Weights of a small image classifier.
Model: 2.04M parameters, arch vit, norm layernorm, activation relu, width 160.
Rows from block 6 of a small image classifier, named by matrix and row number. Rows with one number belong to one neuron. Each number is 128 + 24 x the weight over its row's rms, rounded and kept within 0 to 255. All counts start at 0. Numbers have three digits each. After the name is the row's rms in percent of the matrix's.
Before each neuron's rows are labels from the 100 images, of 14848, where the neuron reaches its highest value: "strongest on" is what is common among them; "patch colour" is the nearest of a few named colours to the mean colour under the peak. Only what is clearly more common there than usual is listed. The data: short English words printed on busy colour backdrops. In brackets: how many of the 100.
# fc1: MLP up (model.blocks.6.mlp.fc1.weight, 320x160), inputs 0-159
# fc2: MLP down (model.blocks.6.mlp.fc2.weight, 160x320, transposed), outputs 0-159

strongest on: the letter d (93); small letters (64)
patch colour: grey (57)
fc1.304 107:160124154132162116142112129139125132158136130096139149104133123129144144129166099107172108124104130134134143133127154140141101175119137145164122161127128073141160135129109111104136100203126137144151138125088119090064133142142150145103124153135171126083117119120121116094088131132139134138150161124097135125118108150079099196123095135167122143128139144093100100117148115119128169134164130150146103118114089112187118148128153159136124146113127184083124127118115155124106134110069146
fc2.304 105:125149110115121100126149086166096131129161125170089134135112101125156109124122143123111172143101161078103126132093109138132124128138147120111085138157125104127118132127135127115126119120054121145135110128111128194128128105153131091088128124120081098133116137126094130140143115120162128131115133112135107127111133145139168113123163141147125107157205131134059159092129117128123160129133128146118114132124112120147071170177144171095127154111137095113102157129095151135148157090112179

strongest on: the letter b (99)
patch colour: grey (54)
fc1.166 094:123128115086153070141139123113130119163135138131120162138180151168106143145133137102123068118119090143146091147128112097129141103139145134123155105175127127146140139125138165135133138113138138181126125125156127087125127119194134122167147112142112128111131116127146094057148145135109174151140155130104171093132122091134153143120111136110138117138130101108157149148117157127157131140133072184080084068163129105141152132120113115142107110166144130121134134144167112161126125155126100
fc2.166 098:094045097127127106119136115104129164071155159109093098129111166134149107129117112142142131150152128171149115169130129116120113115131111114203170137102103124126111111106152124124178133148108125120131142163087128124171085148119119106136135128076140153126149079124107144114123168146160114143105122131098135138115121168123151132114088118113131159114125151121067144127127122132125112128157128139143121126126086158121128169108135163180137110129108137110104120125143140148084075112159117

strongest on: the letter k (81); the letter o (64); the letter c (62)
patch colour: grey (45)
fc1.305 089:129095122118134128100140099167076127120086100120109125101140158145131103125155089093109124129141136158142109133126127093136118119104130129125126120166126131153126094148130123124160125134132131126145037156083154130133145114136072137129113152151143129142117124156130134135167100144143144200130143140142115133114120168121132127145148083135112136093183124136128139113138159110152090116115109102128122084114118140114158123190129113116103106056142162139117171106123130101139166175132173
fc2.305 108:099073167154127129140114089160135152074133100086087136186123137074129124199147117142107148158124134125142178122148176127134131099120136127153122131132118149110158138112137130131100137125162110152147093128182079127111139161118110129124127124127198130110137155137143109116123096173129106159133133121124122131110124111185127109128135119087131124036132103130149130098133144130156128112130128122120112133112137154127153139135129144130139117124131106085149128124117151132092126144164084

strongest on: the letter p (57); the letter l (45); the letter u (28)
patch colour: grey (59)
fc1.143 098:128124090113144128171147123143113133140106157112135116144143154137179123116173133147135138122092123137118159125121137133111124130154154183131099110133134090145156140140132113182100103131146135149134106080144153127074114147135121111129113181128095109145129126123135117120147114181096124107130175132140186165142122112133148124084126132138123128117122102109141121126128128142116123152110188144129137063130128088164115144147127131040137140115166133127116124131133086169210125136126130
fc2.143 095:131069131121114124106072100119125129089132153092119109115102170112111195127151148135164125111167123114107168112129131126095133127127139148132125116134165128124125081187125122127187132131141084137180125104096115127121151134119125200116129137113125165174098159092132107131137110155143119165126132073133127162126129141126139115163160136088119170133104134121141105090132127130131106128129141112135130129094126135085130098156115203139130130136184127139137126137136119142166133115125127

strongest on: the letter m (54)
patch colour: grey (48)
fc1.157 086:118125132113140140137122119179072080182079143139112146119140166157126131132124110123206134155150145108134132111143101141122120130180122137121138162133145073157129140128102127143096136139126134096174149127123157130113137134122123149125122136146074111146124174092165119152127130161136130155094125140129154149141134138135106214119147109109157226145121136127108136126128145109152147088181121115188123130124133122117130132138136121128129123132135116129130156168123127143129126107125104
fc2.157 090:132073117117130121116142110141120080129120110099109076121137161137150132129128071120088155135101125137132160142084106132128119096119119144131112100153127089106096128147127089125165105130201108154182116123112165142122127101128122192190109124137178146118081186140125141166129119150113112132126133131132119094132129130127140135132118129137131123137130127116137155135125148104152135125136129202134125128168110110114124130175128075130127119090125094180138094104117133144137122125093154

strongest on: the letter g (79); the letter n (45)
patch colour: grey (43)
fc1.242 098:109127169092111133104154105146158126120127075131148146138135132092123166112155095111135116128126120127127139130160138123115144193141133129160144127164092124183152108106127192165135121162133147140120130117137104155173134124135126134136138200134126124129146098125106106141066127097106094163116164136137134093121126118096146116117146134091127118133145143125171139129147153079132122114141127087138126152087146124110137134128130139111179140099134174208171133157091140119135160133139126
fc2.242 107:107111122119145127129110109137120188136155074148143120157138141123128140125090110085138144121154158166119128126114117138143127154147172142141120109131129139138164129126196126134126125131156102168121130131127128106107125131127100126151111122114126129128126171136132124131125194113142119124133161131160124131156126163127135179108168123133128132108135119125151133122075130087120146144153135111036142128135097124102088140135133126130120115185131057121152109099130181130137168041132126

strongest on: the letter g (100)
patch colour: grey (44)
fc1.125 105:128122119135125166133147113130142094140115068112120125133112129118150143126169093129139174163137128129123129102137131115159136201121113129109148127128123155121140144147133126126158118143114068107164126070163104160106134168139123128130100125151126127079113123118091122183135122112077124129105113144169121084129089124124131114132115126139123130152105106149152093129177136115208156135129149137082103156110089139110143134124081099134134146091146194127135134164131134130114132092148131
fc2.125 104:150083128135162092130161118082145134120124132128100131110153154175126086098121098129110123127173139141094104162152128119127147141056162126126113141133089166128144149110124122128130159104084135133162128118126117139116161148144084130134097128093133110154138168128117127131146164127144126145128185144111129046122101154117131163110136063134152119133129134164109097139122124131085137162130119128124127141137194088146123120125100143123120150150137142107124066148151133125131137082129122

strongest on: the letter b (68); monospaced (36)
patch colour: grey (49)
fc1.219 107:127121112119135053126103132175133114091170156127128111134123153128116115128120127144146119112107115127147124148125115119159126060158104128132097128137143144164141146140060140174173116138148125168108182178127117112128127130149131149128181111126118100090166091162124123130139146128132129132146119112146145082090153105128138136147161118117138117128122102133157144127129128129198129115145069144128102120123115119109146138127100157140137132114152094127092115184165140134087140186111134
fc2.219 102:133122121115121118101128097119114114130144178171117133169141186144161120127144130147143106112127143133132121151143103128139138090092115128139122098158094152119129081121168108131142151093128138139126157128149144095128099122125116086039121113109159078127121135140166133117116163144134140131124148154080171120107135126063163124110153140149131134117119152126083175107106160121084123128132061116122135136131084178106162157163118151124156142122152122138109134121118133124121089129102108

strongest on: the letter e (100); the letter t (48)
patch colour: grey (48)
fc1.156 101:161120120115131119141124151149105128101123155146112108160065131115130154085092192134115115119144128153164123145142104133126124104161085135145132107118152153123129137110116180126181116170177089158118176132118123119116128123123120160089128089112086146080149108134127084131082129149124097125137131118176124107128156116153126173143151129136128076122143135128128131141157137115163088124126085090143114102164112137114127145124111140085145128141139130124118100190145094106102126141107090
fc2.156 098:148117137121118120148141124123091108129149131126099131128138132127178133135117144127138127158124148128134125127131106170128183081104129113156131095159101135132137100151130131148192107124112120148147146098153127103113112114131137109118083135128133072141121157115134150151129126133091187135130116128098175095081181132119097111103175130128131108130150135112125155127121138134093080128142090122179130128084102168118126157181125138046170133144111126140120164127148129130170130122126071

strongest on: the letter k (73); the letter x (26)
patch colour: grey (44)
fc1.220 096:138107122137109145163130123106141125138140091165114176157148141134120133128169175136129135138133133166194171114105128133120172126157143125155120139134135114130132130142097144119122143160127129119134151115133143137134087126138133137130203151139158129126115158138128152087123102122124115100146125113091131144124129125121127139143186098106129161130164163122109178115134162111128116155104145124134136181152128166125130160080119086085106136071082084108151173132134069150114124099158161
fc2.220 083:147100116168123118052131113123103106132125081100128146150065142141128124127093129198134120132188126145115136134112133116108124078105126125124128118101135131091132126119132117120102117142144131156122108131076116112106124095143063151142054114144136136122097194151144139127118139122128127122109114198144145131129202102102129167145127145126132135130140148127118144122125135110081078103133116144144127121137138108161153115139166099126154122121131133147106147095110121100133136127114144

strongest on: the letter p (49)
patch colour: grey (49)
fc1.308 101:123126133081151153135113121140136115147126194210159137173144138165117155155168094117146137115110149093134071094093135102115115138149188106124129192129111123103128121131115099135170137117178129117121156112156119109136085150118157129154128138131125131122110121109161128108149112190140130126132162090134127116123104125145155109139128109136112118139153115175082119131146164132151130140141140139107112142144128108132126160098157115145147117112101137141188152149155119137116128152130180
fc2.308 089:123112096125176141127107122135101150135133130128135129117130163125149128102121125169176118131116126130109122130123088138075138123125139157129205093170130129129092160127122143099122126146119106131143139113071127135132099110104097104212106145107128122123104137139120096114111129105061161195119082147131146151133133161116095139119130134167119154113150153114127145111103123111145116102158082163077166162121127109145115113128114160144132160115138134141094110167128158119164115146128145

strongest on: the letter e (100)
patch colour: grey (47)
fc1.31 098:140106151132129130146114139161102124114102141158126125121038134102116127121081154127123089104147149153135123137119083125125104110144109088131117120115152142135142152119108158119137143140176095148107148151131086133120122120171104151099158121141092133119147100134108123098149137120119112148156128115186135083123218123132128133154129125134109082112109105139107094114199104124152092095088106074122118100151128150141141134124137144106164143128127134158107113172139094129106130134112117
fc2.31 097:111137145097148104141128120122119130131151133103113128156141121145137153123144163151169154124119158127093129169126117164126153071129130140138100120138139156115139082120124117170173111103146134160153141105143154119104098115129141129094119129114125075163109140126145128139119136107102171120110119144097126137126140128110125096106160143157135140134176119132131162139128173143105115127138037139141141125118076118116129174159127132067128098123138103099127163118128129140190111114102045

strongest on: the letter d (64)
patch colour: grey (49)
fc1.120 113:150129135133144089146121110125151113152111141113139137141121127121094162130143074149111126127149141130136159136125099153100071181150142165180159162130185097122156123120128121132123124113133167129120138099113134100111132190131137184086153136128146139119101090125100128102127115136101098152151141179105124123093117147110094130147108125143149177108126142127136129155127147117084211118155104119129139109111113126135124118076186167161114112128102171133122129124129136158129106146120128
fc2.120 116:097161145095128125102129123145108106134126131165146183105150120129116119115094125127205175088121135122116122146110118143137109127134137116114062156140124128121126112110109119109158101133120137132138131105122087146125135140125136128137121126149135111066129202117121166165138113120120133134105113139175135115131068099131119116149157142151118122128132132121106129162109118132123186101102120126139118177138101165135131152116070117096134125175171122143126180178081165138142155134151149

strongest on: the letter d (82); small letters (63)
patch colour: grey (54)
fc1.145 099:138117143122129151132130147144056142185128149119118130144114148124147123139138113160126105144086155164160193125133114149096130175130140160177139162142085131154142132134157139110112112147131129135114122118098084125097124132142119130105127133085158159127143113141160146083192125137132172110133132114066115128138110175081129126105097080132157139131087153138128114101130113129150135129120144108115116138140134131131119114094120148162109170077106173132158128170122144171118147112136107
fc2.145 097:113191089141104121149114092147108121085134111171159121126077128132133119096111104121114133112098117098123111123137131127132140149122119141165090126204124131133095131112128129141113086110133126131113097095133180124122134108121126071183118131148126095126112120128108107145159123107145105160128197126121081121166089134121156122137183125107122163133140119111153134122103164119137133101128120123130112138103118125085129178141154150101123130119164065125122140108105141144130153121126190

strongest on: the letter n (94); capitals (89); serif (57); the letter i (50)
patch colour: grey (45)
fc1.297 086:148098090122078192143115142147140143143061139158135126123176138155130144109171127130118109128080124152185156177138135109142106109154130116121122150139109134112132174107129113123159087170086168127136139110102140118127135115132134132075109130160118137131104119134126092126141129106141122109176144146183124130113084142131065134153124131134132153072167150128144110142133137138130155118095109136159110142158138168161105138128145129183126129087143123115109147132123090128152144130127146
fc2.297 090:149178099148136093147119099090126113133155097116120145135137117127114126111059108084164126186129147124093110109100135087079138134155103123110097153118122155138163115177167111121130131149144102111091130108094124133131090106164110129124097115136100129175163107135124112133131135102127132127118142116136138142112127099104172111134095105117161080134143136085108105144149115118196160117167169159144125129129119107116125148126128132149063098146158130144117147126128169136116102097134118

strongest on: the letter b (89); small letters (79)
patch colour: grey (46)
fc1.315 126:135129128115117086147155096134158097125167171173153134171149140186136135147129106128131156133139143128158138119142126105143179080128125135103130120143136123137151124115165100152158095150117133158094129129124127130117131077128124127193145144137123121091142102149144135127107177141124126117102132080140203075121121121166142152123103143126150113132124127083097165135134134124155124110147087158112113119164116098129121114101118144141133136123166127132086099101156129154054115142128164
fc2.315 115:127153118093109121123147113055115126094156154151138114165129133129138152118143151125150103127155123099133151198190088104048120099128126135174115122167126147114134153130142120119113136112122157143120155170134116113135144140121083104091082130106129131127146148139115127126141174133115108145116124147119144119137135135127166106125122128129105144130129134115091153121123158129112088073126061161117143118128117094138143162133143149144107123144131125129089102131131103147113046143124089

strongest on: the letter y (79)
patch colour: grey (43)
fc1.284 102:161105106118102139126141120118135128093144136122123134149139115135167151133129134124149152143140110148117171119152061079110155161150143123118172126122152146166136137106144146152128099159143175141134110124115128114125144172129102134143142136115123132090132136125094100143161162128137091092115098213116156102129141122129121151157147148117134136099186133179132128116159128137136086153093088172196108132080107140130156190089123119120169120136128130120136135130140170134131129137139127
fc2.284 100:124079119135120180100147138154130128132117128132123128114131140106160123116130165126145140174176120150145086125100156128134125095119097130118156129164127124129175131156141147112168148137124107130179083114184107124126139134114087093132125128121126146127115166129143101119129141099127127136128113207115134168108129087148074123113113110156154119123101179117139160159092184132085135142128148138068086121133135135151107123142089127123127133139111137134152127084118158082129140104128174

strongest on: the letter c (53)
patch colour: grey (45)
fc1.33 102:141114075144091196134117124127122133126092129118124151158117117126156129154106169154088131131079154138128117129110069146140127142105128140149168110134124148133124126110166186156106107123110091127163105097126105159096118102126114109162154126130161151104088087127133126163125123142193132069127111136135084066124126149124136103141144127127128151121084167126136154126117117121142108197112168136134128144111148119144133127107100178129135133110107173132127117127133121144137142129147165
fc2.33 097:155182098131088070151131118131117137080088101127119159134095109103108130128133115142139128129118133112160134126093168127134137132103113174170147091184105128105075114161150152138123077165119111130067119127127186132122118120134157119144128123171158116176098146143096105110147123128101132138121149095137152128163117116121160140163122123096148125128126137125154081154116136129118115112133146128127127144110121106122121129121144132127165133146103128128200121118123128126039124132152132

strongest on: the letter i (49); the letter h (40)
patch colour: grey (43)
fc1.266 107:176109112161122170116115109132112098117132123194135132134135120140123178125163158109089131165147162132191137139124124126128141100131134104053116105137125107139143117098160082131134132139113134132103137126140132162120080067133124124135139141184130176143078111134125132118126137128133153131126161093085138173128151102141107132131114102134129126124147130134123133162144126117161133105131136102072133126099122105126118107119120080132145131143133131127144080149181116131128130158140205
fc2.266 102:123139130129167138125132109127126124098110120118126131174122123155168140114106129152164109103237108168121123129150134120122130104128136125160140118169135134148133148143167159112115118161027116129087114171139127128132162092131109142138127132099123135086123155168120163128108178141189102100121123151106141166123128127161153129132125153128122131128164170130077170138143122152131123110121095151129133109129132155134073127167128127143124109160119140128129112117125107147114120129148129

strongest on: the letter u (98); the letter p (33)
patch colour: grey (51)
fc1.164 115:190113133117153119137103112127148125114136066159084129142135115111094189126114166135146162124147122105126086128083117134134121147104128134169138135133142118178128127070090127148085118142150112209125126108130131137159153113143107148118115155118109129119120129088114150127141134171130112107107132160141129126082099110138132154128132132089152181105180122129148128168129114108134129144125174128161122122145084155149128176158102175118129103142149146139131146123136132134093154135096141
fc2.164 119:123129127106127117124206161141168095075155125150120153116137137093089128151138153098097129127092143109124127124129139126143162160096135121123159089116072135132176128133125118118066131148130116128128136121134113111144128160129184129127133104159123130117076122112130115112137085149112081062132118157127170137137148120123167113128119116128132116118083161132125121186124133145128101128071137096101138104148173168143115139070171128156144128120138140121132119144151123127128134129119169

strongest on: the letter u (41); the letter v (30)
patch colour: grey (46)
fc1.45 108:126105123122167093129154098131178127112120116103139132117169131123108132123097140141125150108113166121120123135140150153102157129133132118143117090128130129122117135138161187112144126144154125131130166072139104117139118048124186138143148115128125132118055130166160132092085130112064118129128127166126169121129133114109127172097132115134136177101129085138128163116107137146125144099116118114104082105134111142135127151097128071122108131150095145125188113111128138098128127156161105
fc2.45 105:139141156122130166084189126132167111139074120138079140118127115119077129133148135128123131135145127113158117110106094124167131146157092126111200110145132131126137082129087111105131141158136156136118121122140108096087128178126207140107100133169125144107075165127103085121130134124130126127153119143170135099128120139126091121154099113131126127142141134167111091120150149125095139125129117148135127114117155123146116166130154135155130114131229128140133126143141145119139149126130123

strongest on: the letter i (82)
patch colour: grey (48)
fc1.252 096:136083070125145095121089066165120130146107116079118126110103163135152115124153182125136158111145120183135122117129104134122137158119126144123130138128158147131110131098137122146153145142156138134137213061135112133126135120139162166155136150108136125122155143126148116112143182134132131126115125111112095077119121103088128167122143146118125131132127126091139186128129124141123137132161096141099140136124067109117149154144120160139112084129085136150176117119154167122158145128141122
fc2.252 095:152137169136114127071126116140096096141111178098099130107078135122129119109094140063119070152132121130142139129158130122102117181125128102126167124156104122133133103142136121134137169134123126138192085130128134099141100155124140174130126129123148122093173195135155148193118127144129125142150160063107149116127127160140123094125123124167127111129160124134133105123178118138132136118133117123112131177125125134117120109122143179113098091123115130139158135098115144171158128129132146

strongest on: the letter n (54)
patch colour: grey (43)
fc1.294 100:136124137112129128140142140110170133130125129143122056129104148173173149152108138111132156134068109152123131131132157132120173108134163121122141126127108120114149162102142124129133115123093112131127135137137104100120088173161110108132167127184122158129124139111181110137127133168108130034124143171082133118151139102128160120185134125131131119129163176127130143180131139100136123142129172150138106141129069147146138131125141078162112130125108111171133150135145116126132163136142116
fc2.294 093:116131107148134118128128114120118127130059099138121121116136120127119127129121119140144099133101114153090114123132112139121104077124111102110121098132138168142095154155112136129124121133173126132126070134076135105123141173147119135122110154121105143154128152134129079095101124077157109137150129151183097182094154121131128169111114148110084160125137144140111108121132141131166149121129130108144115103140132111134129145106129211142098148113203128110117189102121145063149149119126133

strongest on: the letter b (73); the letter d (46)
patch colour: grey (52)
fc1.229 104:122136130123159088139106129123113126152205137142148115141156158131096129143145122121145131113101093147155138134148148137089150118142135167110140126143131114164148145119115118115155129175111138126123146100134084125121154130164135126141126127145149131020171082114080126100142134153093137157125157120107184102078125147152132158127098121150126128128135127083107126152152148123135172138160060179110147130151107121098136135126107148153115147115151162101107122135123138130118144134116157
fc2.229 086:132127103102102104077139130111136117120155157132118134143058151136185125130132114137162159127117131127122121206141119115131132123169124152169073121134116139134118130132122137138170125095121131148130169149124141141131091127134108073125130131096127120122139081113114133125129126112183116133110135123072122075133112120101171123152176178134106156127143130121075171114130127126116119116052111098114122148129066123125129163143135158148120133117137113127125121119155107122123122174127156

strongest on: the letter g (100); small letters (68)
patch colour: grey (45)
fc1.85 096:132141155085129095147153108129141143104134125116152108128152131114131129184122122138131134137159169126146128101159125098105181124100138098118127119139129171186148122102110160138171106103107123132167144128171123203126123066129092137153096129141126089115115127146138143158106122145111125149140125186156143082121118126128141141151117141100183138137140151110186145107132138111173122133143132172115098132153170114103128138147125134125125126092144177103145135122125165099151156121108171
fc2.85 097:151151099138125125142105134100114110131108137150103128117114174114127158091108139123138156107145137186128157165157109101145128149117134160090113122138102155134128125190168118136104130154135085124117164110109117120102111114162116151145105111143137125128075161141140105142129098127099100054144128135128114093121033140137193169121149089133132149127122128139174116194125127108133117135130132137091140123129106140139127124136098127147153166149128071120119123133125102127114151134127121

strongest on: the letter w (100)
patch colour: grey (51)
fc1.307 099:128127131135133133152154133128149113130140105139128131127128138158173136143136152172144147138133067138159130073101097090100090102135139098136146135130121136132128088138107149115127079124157146113164130066176146148130122139123099147178127134154156125133112103127129145106126123158144083107131111127144129084127156129168100131145183134091142188129120134124185112096146130106121113133129102128082123117152133151155185202127149081145139107114117098111147102128125102124109154106129124
fc2.307 107:115144116116129101104130122134079163114129105107132113112143126129188093125126120125122119108147055092161074143113128127109122087120120093162127092169122105081126098147118124121123128089152064133156130139166148133115104063123110129179118127132149132114091139170156127183129136199124113091099118142136123118130163139124066131136144113133131160121139161140134147148090128125129103134142102128103112133165145123148111154098126098161166122167146124128149134132131125113129125122134117

strongest on: the letter k (100); the letter c (62)
patch colour: grey (43)
fc1.113 083:143098165076050136111125120167081116115149117141104119082127152119151143145130132155131125118117144166146128134128122152163105135152145115147099124151133136125112129124084093128163146172157104118144158128121110136099124132112131122133165119149182110116130119125116163143113155115132105156117177091139134127120146130144149128166141131115101127126158127146122129098182173110133129076110051063154116131156148122120108129146085114106141148159118122118078150129143125110084139130158116
fc2.113 104:085135139130154129090183132134115126165126138073172133140097129126080134112128114146153134134171129127132130152127157075131145156162138130136174125096125140129125077093156154136126101093154088154107127141062170126175135133123144160123108147097130129143127131096125107181126129062126130119124133138110112134111123127116123135124116119109114126129143110124108128108165122133118131108206129084114146108150151114128099127094123124128126169070144130147112128144162118143147127088147076

strongest on: the letter g (40); the letter b (35)
patch colour: grey (44)
fc1.141 105:118132152139080069101128118123143130131146141149132127174084173129128130156119105120127168122138120133119129138149164115137120126104125097102143078133111117129159133163139105132136082140168141123069120128142083143129128162144134130148170085160145121079140093119122169185130124149147126162128121105126182131165134128129127150128115148130164130115111146122139157160151116133151127122158154146093117146163081123106128084121167091102150180108146098140154108158158122151182132131139127
fc2.141 097:132118101113134128119139171089182082111098156142149125101163100129112133123178144167137137093138148130132127152174097098115141140108133128141123128113094112132125113129134119150175145153128107128174126127143130101100136156146109149140109170139119132118165133147131091119130132098162104108146146148119077098125152121132181103131172110129110198146142138161122124143104132132132123117094119086144119124110202190131126157107064130172130113145152125141115100143168098119127133127137119

strongest on: the letter w (96)
patch colour: grey (48)
fc1.259 100:116131127115096136094170102137160122144134158058129116102125141158192158136117131123149109119126062170130091105132086119120115081150173096149160085132133148140157130121125119126104111173142168163195136126123118127101130137140122120150104123166133132145127126118119143117114117183139120104136132094097162152135120140174126098126137142102133160115141146129160134126117142153162145129156105132073119106161126137144166141124129099138132128120146097114081073136125126124086129155115140
fc2.259 116:130111120088126125126129127118092123087135096115123082137128128130132127114133126109132104140151116093166108139125143142140121089083148106206136079214126127112158117126155121129123137059145057125171136131141148158114134102118107112160084161146138109123129158130143129192133119236117094123139133128118149103130127126142116118131120121152117127113111153152147130135116132131105108127134083147098128126170114125118086128100113092133126125131117127149137143109109133124131121113129131

strongest on: the letter k (72); the letter x (28)
patch colour: grey (46)
fc1.118 107:158108139162090111117129082108142117156128077194109125126133142145154152129132154121129123167165136128155143133092094144123129142136151151126108106137136151121156128118099102129140095177086106174128163093134123165117094124138127129110143092152161139120103098139111117103089143131129109145134149135087079152128157099131121132124136113131153127134119147114076171124138140108117111119114142042127107126139160128134150098107100096089137150122121085074127164100139130132141129110132186
fc2.118 098:109119112161155113101122125174103145148135088122149158132091140128136081135122155168129109126158171150129129139127132114132097128143129125180142144156130123136126104114129142098141136146096130159122115153106128104167123103128075120120109142135116139106120191122114168130115160128109128122128143172116135119167135156132112135133133132137116130128139176128092129128136126137088040126103105110137163107126156130139137087133127078077137179127099132105084191098126108178122137130129183

strongest on: the letter c (52)
patch colour: grey (47)
fc1.152 096:185107080159094134120104131170169131134091122146136103136129131129169135168091138143112126136082152142133133125129071127124155142136172130129128112123128112113103134124146194135130127142133115114167131134125069125116092101131129131148150137135151187084122108128131107153108111138162127117129117122129066047085148082165111126121134102122158133116111130121163139123144115125129105147137203134136125166105128107152129114131134150165131121152095126119128119140156123147104161141144153
fc2.152 085:161132097142100128136139127123120137097109115081135144107068124121132141116105123142135127127132172123140163119128187127134131149108104135146126119137127126124168133136142125114120082143119126126113093106134157123122155107140138128134123123179171119174085129111129127136137132083126134185090163114137151120145118089088166137142090113113146078128118119120175078155130133127130124129123200142090102129132126104123142127124088180098151160182121175114152099082118105128076110139151127

strongest on: capitals (77); the letter n (64); the letter m (41)
patch colour: grey (49)
fc1.61 112:156119159162161109092153116101066122148114119114122112130131141149141148148111137119142146133043124190100136142126130097148142107127135119136139164134111140140158124103140123131117139162118128124126138140108083127124104152113076166188155153148128132136120138114123127140109141168092131062121168121104129139100118103165135146176134144123130156120124196156111135103127176096131137179128131138202121108111127162138164118120141107129135103128109117108136146119151158109139145128114120
fc2.61 115:140117080152149128145170124129095124142087091136127140130104157148123107083114096134155135132087130130119134110150126137157134036127058124142119088170130153163123125135138123118100151121115096127131095160116101128144117170124106116128097157154146126174139129112191124128110113133106129109125136131097126150121125052127173134124109120116126134129134140156127134133127127128172138131134131111187116127129117136111130151127132122116125118080148137093130189066127152083123149106136122

strongest on: the letter g (99)
patch colour: grey (50)
fc1.227 097:154127121113100115174141104147132128125105141125141118102125159138114088138134125180104122127176115133150128138114119142155132143115144077141135122157138153176195142156139124107117122128122115130126109114130140147134244084137102107179125127123136167146130122137162192129144128151117113120148122107154141080123134122138127125129125136118092138110107114135115128146090131113155103120119113172108131111147125123112093177146076102160082137108170136122103129147181124095135128136127146
fc2.227 099:114167174105161139122140135108182150121129127147054115113125130126125125144139164113138122101136126120132147156142122142122161103105118125122126130192106120123140100138140144136142130130132101115188139173133101131129124088128125139139096114129099089124116147145136058191121165157155127129129130157102135129114086169145140128150139107135138135105123127104164177173123114148106116151131114094128153151085168064124132124125111126145117128131070133141133089144084133180130113132139148

strongest on: the letter m (79); monospaced (39)
patch colour: grey (54)
fc1.131 085:127098165118118113154140127141108114192141127156113149121099165209089148099121116106188122128100112112125106102131113109111130083143131138117126195147121136136126124112129089167138177132126096102137176120119170148167123126134156121151091132137128151146089123132139114137131185128129079142115107176158170120128107108123123183143129089139126139116114114127122114146091135114133182107128116125162088134104130118138146128121130087169140121105139152124162133134116128111111126150136161
fc2.131 093:145119130131118132127147119130096122130122080123129090105124128130190132111141070131135155159127125141128120142133133143132142107124139190091145112133157135102130142176131088129130149134114115140168148124128127131128124142126126155199129130145158215169069144097149068181149116154078162135111135114073107123125124097132117109128111104133129136133133134129123130125125150130124118159127148177163138144107139108127087127153180120151134122163122124138175137106133157087094119116128128